From a checkpoint of a small multi-label image tagger: activation relu.
Rows from block 7 of a small multi-label image tagger, named by matrix and row number. Rows with one number belong to one channel. Each number is 128 + 32 x the weight over its row's rms, rounded and kept within 0 to 255. All counts start at 0. Numbers have three digits each. After the name is the row's rms in percent of the matrix's.
Before each channel's rows are labels from the 100 images, of 14848, where the channel reaches its highest value: "responds to" is what is common among them. Only what is clearly more common there than usual is listed. The data: gratings and oriented noise at many angles and scales.
# convs0: first 3x3 conv (model.blocks.7.convs.0.weight, 256x256x3x3, each kernel summed), inputs 0-85
# convs1: second 3x3 conv (model.blocks.7.convs.1.weight, 256x256x3x3, transposed, each kernel summed), outputs 0-85

responds to: sawtooth grating; very coarse
convs0.24 076:106202117120082000166181136124136140114147156125059077082111114170156120138217045125045128137137123128141129133094126126128127155141146175063124127130158174159127183145120083102111091115133128146153129167157079203161157145126211160170105134161197135147161141
convs1.24 057:155144146126116098115126140160128105177175098128128200148189155174132128131133112131128171197119033133131075152131127177204144187181112147142151114115147064160139145100130136105128119120107158102101173150137134128171109162120178134149087179114150099101132071

responds to: filtered noise; very fine
convs0.54 066:121140152118124075150141184138114095133176152093129144120087119160121115151138128158150197193163096144130083118128123116111092138102147093064138159129083151108111126108124080119137118142080130095124219099135106120129184098145153131161136136104129162130217074
convs1.54 087:108123064125133134095131150091109187139082102138176083127115136121117110146129115100136098024235078058147087094002172118103163141135122127112028120115163124031155132147086141144130118128191131135120081126127186130115104221142129117128124174143126164115121110

responds to: sawtooth grating; very coarse
convs0.177 084:095097141122089094149119177122124199101181104076118124145136083226133164102197047086106139179113137142128154135006075112099110120107133130156125107177063137105133044101123133115070105089135129074153184131103125116126093112095150114162129167107135136110158123
convs1.177 121:131133101132104151116075125198127155136061115123143127116128150142146124173108107167156157119147124135159145112138108130141124132129127147140133194175111121154132076134133135140119147108123122097100107151147128164092143139141222177028125132132093152065102118

responds to: very coarse; sawtooth grating
convs0.225 089:074136131140114128168112169086155147142209133116121122171140134152118129124186070127080116114198095108123133137126138137176114124169171172101135132119119127162114149128093124134084110129115120156138150160098109100143175137134130141146149163145152157065190121
convs1.225 100:116120091133099157099109098149107142142000148104139106131115200131125135164082120127151122094170120118172136110155115102125141131121110115126121138172067158113162076126132110150129153144078176110100077131174137122076141155120146109058101087123132179096107146

responds to: stripes at 0 degrees; stripes at 90 degrees
convs0.147 124:157141128139223122112127110119139234131172121114130099129148148076166129128099146148100097117200122137123139125157220118117118120098171132137134109128169153123125134135148115119068156139000118128135145132211119132128177141137136160198128151148136106128165120
convs1.147 099:203150138096136126123161200090101110152189155179114132140216121165183124135133129108130117214126128128128086143071161144128128128187106102128128128105124101128140131127120129127128121128123173134131182128131149124188128127042104128134128108130133127133128110

responds to: coloured; scale: very fine; stripes at 90 degrees
convs0.82 130:084101129127114074153183097134120057128126109227127127134079146146128097124147130136133149121104097102185124128158130127155054127126100135122094041151090119168131121126076045119136139139173142124133112132109010124110105155140208101119043097129124133127124160
convs1.82 093:039128162125205112225172195073129163113127128029111127129136128115120128108125125136112116145116116000189151116168100133098150133097139085148142120129133112114147165136221128123099128099147077127174123125123123128134124165000143118147161183114134123136204190

responds to: dashes; coarse
convs0.251 080:151133133165098111128089132091154108104228146144132079126107127056127110119126131133114127145179113106107135141122102131101135122155190154087200136115127120136111128130132101089134102137048151131102171138131182134141145133121186135154128135125164081105123087
convs1.251 074:039112110125117152025134106117123125044144032133102112098159100149124135153110137133159196105200121159108138150122134178153121181148139132106130134106162087145147082136140074116135126124178108138137096135154108129140154171164138182101127131148122074124072113

responds to: low contrast; very coarse; angle: stripes at 120 degrees
convs0.32 137:136170142134112130146161119125156133130255141139105119150135130119097114149188121185107120126208121129099124126139128120121075133151255147131152125128128133121124144128121124121121128149172132133148203146143156115106162143133168124121133123141138139128145108
convs1.32 138:134133219117142148034170180109123081125244128134107144131193120185128099116145128125124128255078093128128062149090130144161110142208115101121229126125148104129179168107123127124125125110111146142130236121128164119133084129073132130147130117159150129129177119

responds to: noisy; very coarse; angle: stripes at 120 degrees
convs0.193 078:110155114076098124130150131131199157132150134133108097133174083113126088114110008122130101144209117119125130136147123150154126089120146127091149098118124134109162184153118102069121102094077085165133152135135154129172145145111154156128082131150141135126130077
convs1.193 063:186119146113173116170136143153122042125121111115116126126131126122119103070161133124121128183129152124142145121124142107140125171154114162109154128105109094128104194157125152122082134078140199183146156075128134131145086128134125129139145128133128100207143160

responds to: noisy; low contrast; sine grating
convs0.42 157:108122128128155138128135120110143109104119127080138121114137123102219130127102125133142105169101112138123091121158159134128081146145098129145143111132131160119141138128116128139159124124122133105131116128135038143000122059129104131153140157147134100146123114
convs1.42 086:128119168134132125154096110128132125133128181161098146153160130123000131119143138127110156125119130128128143127135084131133099161131156154094127128128138146128133138128119099116239132121117123115128134128128145127150138128128128128114145124114099140132098130

responds to: stripes at 120 degrees; stripes at 105 degrees
convs0.99 103:139133111112132122188172127158171145130132132121132107103165151140128118088108122105138117116152122141107130162124132149129118102131134126095118129122132118126123133132099111124130136126126091155126137162117113098143171128125128194129084128144053133170139138
convs1.99 077:141120116117128118212126107131128130133034103115101153135076127130121144099124193123128113128182125139103109090149134095143120122020118135121128126128122169120084128128132141156124129146154137104137128056126120104128135119165128067125128128140137123154129152

responds to: noisy; stripes at 15 degrees; low contrast
convs0.141 107:191140116133154128117131128140153141122116101114135144173141117121147090071125221058141117154121125139109132157142138145159126128141116122130127134132154130099125204132133116100117096190084131123130123000135137208128131051108109159128079118115136129112144109
convs1.141 075:154156118116128161198179119087130114120106204127116140139134122127139111246147093122127105128129128173136128129121168128107097134088147126115128142115093079115128174145146134088129147156153115155129120246079128151124110136137141106128155120131138118147102174

responds to: windowed patch; coloured; noisy
convs0.9 069:114121099041103000153113105115130106115143136183118124118126062137151153117248125112153176127144100128137166098122098144115106116108173198115159071097138119150130104097100107078128107118126076139112119137161118126112137126090121147144123176146157138105129154
convs1.9 080:172150198113140144047130158126130105110145162108126134124144126119124118141146115126126149154115100150151138150130113124117126146183111137133162153128161113194214124048128096169181144122123113124126150136173174147109103196088171126133134120136141155109110180

responds to: stripes at 15 degrees; noisy; scale: very coarse
convs0.28 090:184148110121150095123145146151116150113113161141078122202151091118139119033036134130096062137143128136112141140143129142116100126163116146147137154135154150114107132125128116115119114143121066136134093038115110170133157109121136128107136111137138091087176126
convs1.28 074:151145132131149114198174096002125145134108150132118160175100112096146120213140119105104118124122134193120124161126164196116128141138129101119125116131127113085128173137124135104104116129142143159117113255120115138127126164162147117129148128128104090141051144

responds to: very coarse; sawtooth grating
convs0.91 122:079149149133083128121135151087140151109202144112115144135134124166120118118178113137035106124223125126138138130131114108135103108162218152103167131122056135153128130106071132130163100182157120137099167126060127116135228121117130174111109142119184162092156124
convs1.91 131:134119063100101169075106135163135133128000174086123099126094156123130130145018116150132140102136128084147105111157124139129192120112118125116118142166066159091133094128137129152121153115083137134091028138159137147094135149135174159086136091121136192089143129

responds to: noisy; low contrast; dashes
convs0.173 107:165130119131153157172132113146139116115198153144132126145140142136009119159146134128142136132153129114129104131125130108138130156143210106148156129143128133130125151131169107145155143162137122123143175128144144120128132128121131116000128000108119125159110128
convs1.173 151:138168147128161135059139159116118082137128129128126139131151125197180125103143131113124121253072068125162089153108129153131132134233116078129180122102154117128166142071128126115123126128102150133138142122128133120197114156093129128136132118128158128129138118

responds to: very coarse; stripes at 120 degrees
convs0.38 062:118187086112112121155196110149141114147197096139087124097137161151122122112174195120137134105138082115122143098140121123114104144124184146109129108042112137159105049103110135131047127132137093123189154059156114014097160161147173119129083139109071171173169130
convs1.38 065:094113139162114123150176123102111177117096127133096140081091110121128121151152114149136085128130098109112134142191114149122139102133128123179116129112128140131128123122151169147156189136104137085125118149116150137135131146126123128119079119153128168141118112

responds to: filtered noise; very fine
convs0.48 110:128162126084113124079128236146112073124127129130121106140151127044165123128070128149137132101120143255094165128155128125120187122134125124172090138118126138110127135087119129104122142131147118134137125127134148138074093158098140123118126138155131123118255131
convs1.48 105:129117132125121190087140000109130146172141147249128134122190113133156157127133132128118090146142101255124117129067128127136079174152120100125136131127128116134132140139129114100137121128126144132137133117136142132165103106121125126176133131108132129131079115

responds to: windowed patch
convs0.124 155:109144119131052205126132131128141094133255086130133118145130128121128111132121123134100116098240140127124150126131129133122091130135255095094135128121128130104102155128156126098124141143146115125116146127116199118120140163173097135202129141126138138128139125
convs1.124 095:113139163128125136022132133132126128133181123128116142110137133152123108149138126136117154187187108168112107141130147132149112130160108123119210131128131105085191104157134141089079132122100100147092128149114100125109128143000136166150116125143145123128130128

responds to: noisy; low contrast; stripes at 90 degrees
convs0.240 064:128114157116166140139146104156106111132110097149146090145113078128130032064101140155135145119140137095118112088159140110067129079123117110105069102099159114116146134104121072130121134134087144097103141130094148084116107164101093095095102117091076101146112122
convs1.240 080:099133118172139137133123156209117116083186097116138118127150125146128157087137173157121130141112134103162125098108148078109120121140133150111133113095170102159118118125129126115095000156140133188148189034134105099161120120104104136133169122147154095119128100

responds to: low contrast; noisy; sine grating
convs0.69 190:109110125127169133121132122120127113053128130118155123131141128143237134128062128138137101146066125119126096128190184128131000137118086096142128102127128138129143123128128127141151128095127146093127128132125083133039122113141135120144128145135122122141098128
convs1.69 090:117126166130173132143113120121137118137134128149128125128127133105000128113160139149131138125117134129118139148215088131131100140105168120116128148125161133136107145139123130139160144124126107128128148134126132128190141105126128128128121115092109115130129132

responds to: noisy; windowed patch
convs0.3 099:105132146167095133125140121098168110131149133066122173136164100119130119137124143170130139137155123128125134157128080116128116129160142127130136108120162116117152153128128123142165156149163124133128138120107058140075135137118091111108125132117152113129146114
convs1.3 080:149129201166122164091128137124120090124148118171118126128156125159118111128127116127120107168097113104128131170106128152130138126175109083124149166120155089170155146122131127121255128131117135125122137124129146121185088116140128135138112126182138135131117106

responds to: coarse; dashes
convs0.107 080:188141097160099087147137138111123079133216117121105106155132196097118108127092113121064141147165098108123125141109106132143127112122215143082204130127152125125107123108150057123083127132027110112136195132117133129143144162110189102158142148135157015140122132
convs1.107 064:073140146143184140048120196082166127074138076115101082148150113154117133104127120139119129158197106089126150126110160148107128205173103114110154145135161133087146109132142046126106120127121085211100096147117112134141135214123092184127103099129098121128142121

responds to: dashes; coarse
convs0.209 060:114120105138069146151129155095076087136142134076119076116144126097111144134123150067115113130126134122151139150110098170138147121080134052147134111123128144080102093159130043172153127131076131133128099092162167130179126127145117154181075176108152101067120122
convs1.209 086:107149116168102140156119125157133101166097087102139125036152119160106142152111130175143133113149136238113159104164074084105110158137123189087114132137152116129143133095105091122205141164151128121130100116105198124125146150118134115142110189120127111148099112

responds to: noisy; stripes at 105 degrees; angle: stripes at 90 degrees
convs0.143 071:135137120128144123104129142113157110116117104130142152216124132056144112085055177039079117140122096128143130199142143133156129130128122106052141087057123123144114132106103159120128112125131124182171113104111147172125144115111141194128142132163137119132139159
convs1.143 075:113123109052146128162122118035128126136124139133106152119123075094124142143134175118095126124142169119084118104129122142138124119101132111116119119118083124136112100191110132115128049132132150148112128130127131158128153137183133132178142125157117116118144156

responds to: dashes; noisy; angle: stripes at 90 degrees
convs0.102 083:143120130123141111149171118106145105141208134139164069118151121099107116123154116106124131132170134122151144119147150123174138126158225122136154114135133128117091149103146141160162122157065148144131134118198106123096176069130142133160143106143164072116145097
convs1.102 074:166144168135094172054128139118129137106124100138131127128170119131106130134138130140129171097179157183115132172170127119122068105133122128038122128136165133135166130125068102155255128128152119130131076126136197073113143137079137122131127179177126134111129118

responds to: very coarse; noisy
convs0.35 090:120105188145114128153152113094119162085173147101184149153108157124116090097119144116067121110203153128187045102138159065091143061132184083185127139101095176137182167089128150132146156140152129153105171149076133141144154157044142141139123113087142135134129057
convs1.35 077:131157124119101115113141105136144130174123147146146178157115135123140118111122125132123083158099119082167098178172082159141116104122115110171117130122033218116077140136171255116114128130000120112146124122132210143128157060080118118143122128133098255153152119

responds to: low contrast; noisy; sine grating
convs0.165 169:119127120127129120104130137128130115033103122127144132140150133130254138136034129135132125126069124127130106134211194129128000127117128077134128103126126126125128128129127116133130126113095144128129128133137139132028118120150143110184122155168123128128126125
convs1.165 080:121127131150128128132128128124084125136128133130132118102102133114000139113156122136161136134081124129119107134190090146145136142124141101121133121131186129128109145158104128124110143114123124125120130139133074125255134105139127155119118128095125123106128111

responds to: windowed patch; noisy
convs0.104 103:134153130143119136154128139152143156114142091043139129135132158137122124144042120140063152103201142127105130139132116115153128136128191003132152117128110162125135164107127121194124124122142155123132164137126174116144197127106144119166151129070137120121103148
convs1.104 081:047153103123047084099114140115126104103155117081127134116135124148153145188072096124176137125130137136121130136173108118086140108155109164140137128127133157076142132134136101118132168173152123107120131141119081119118141107159127142113101114137061147102081122

responds to: medium; stripes at 75 degrees
convs0.168 055:094094119127112076128104063135093169132130108169105120130124074086132151165146089173192164125118048044107149142123169085100177142154144136073109098100123119133097200199078148121155073139071094127130160140125164196137145125108106102112125113136149192124122077
convs1.168 211:136162235126147134054148181114122101137201133137113146140192124161137112125181130118125121247072071110153100165098131160136142158222114058115198121113135103129170153090127125120128125115124145130141162127128139121168079150096137137150131125159146133130163107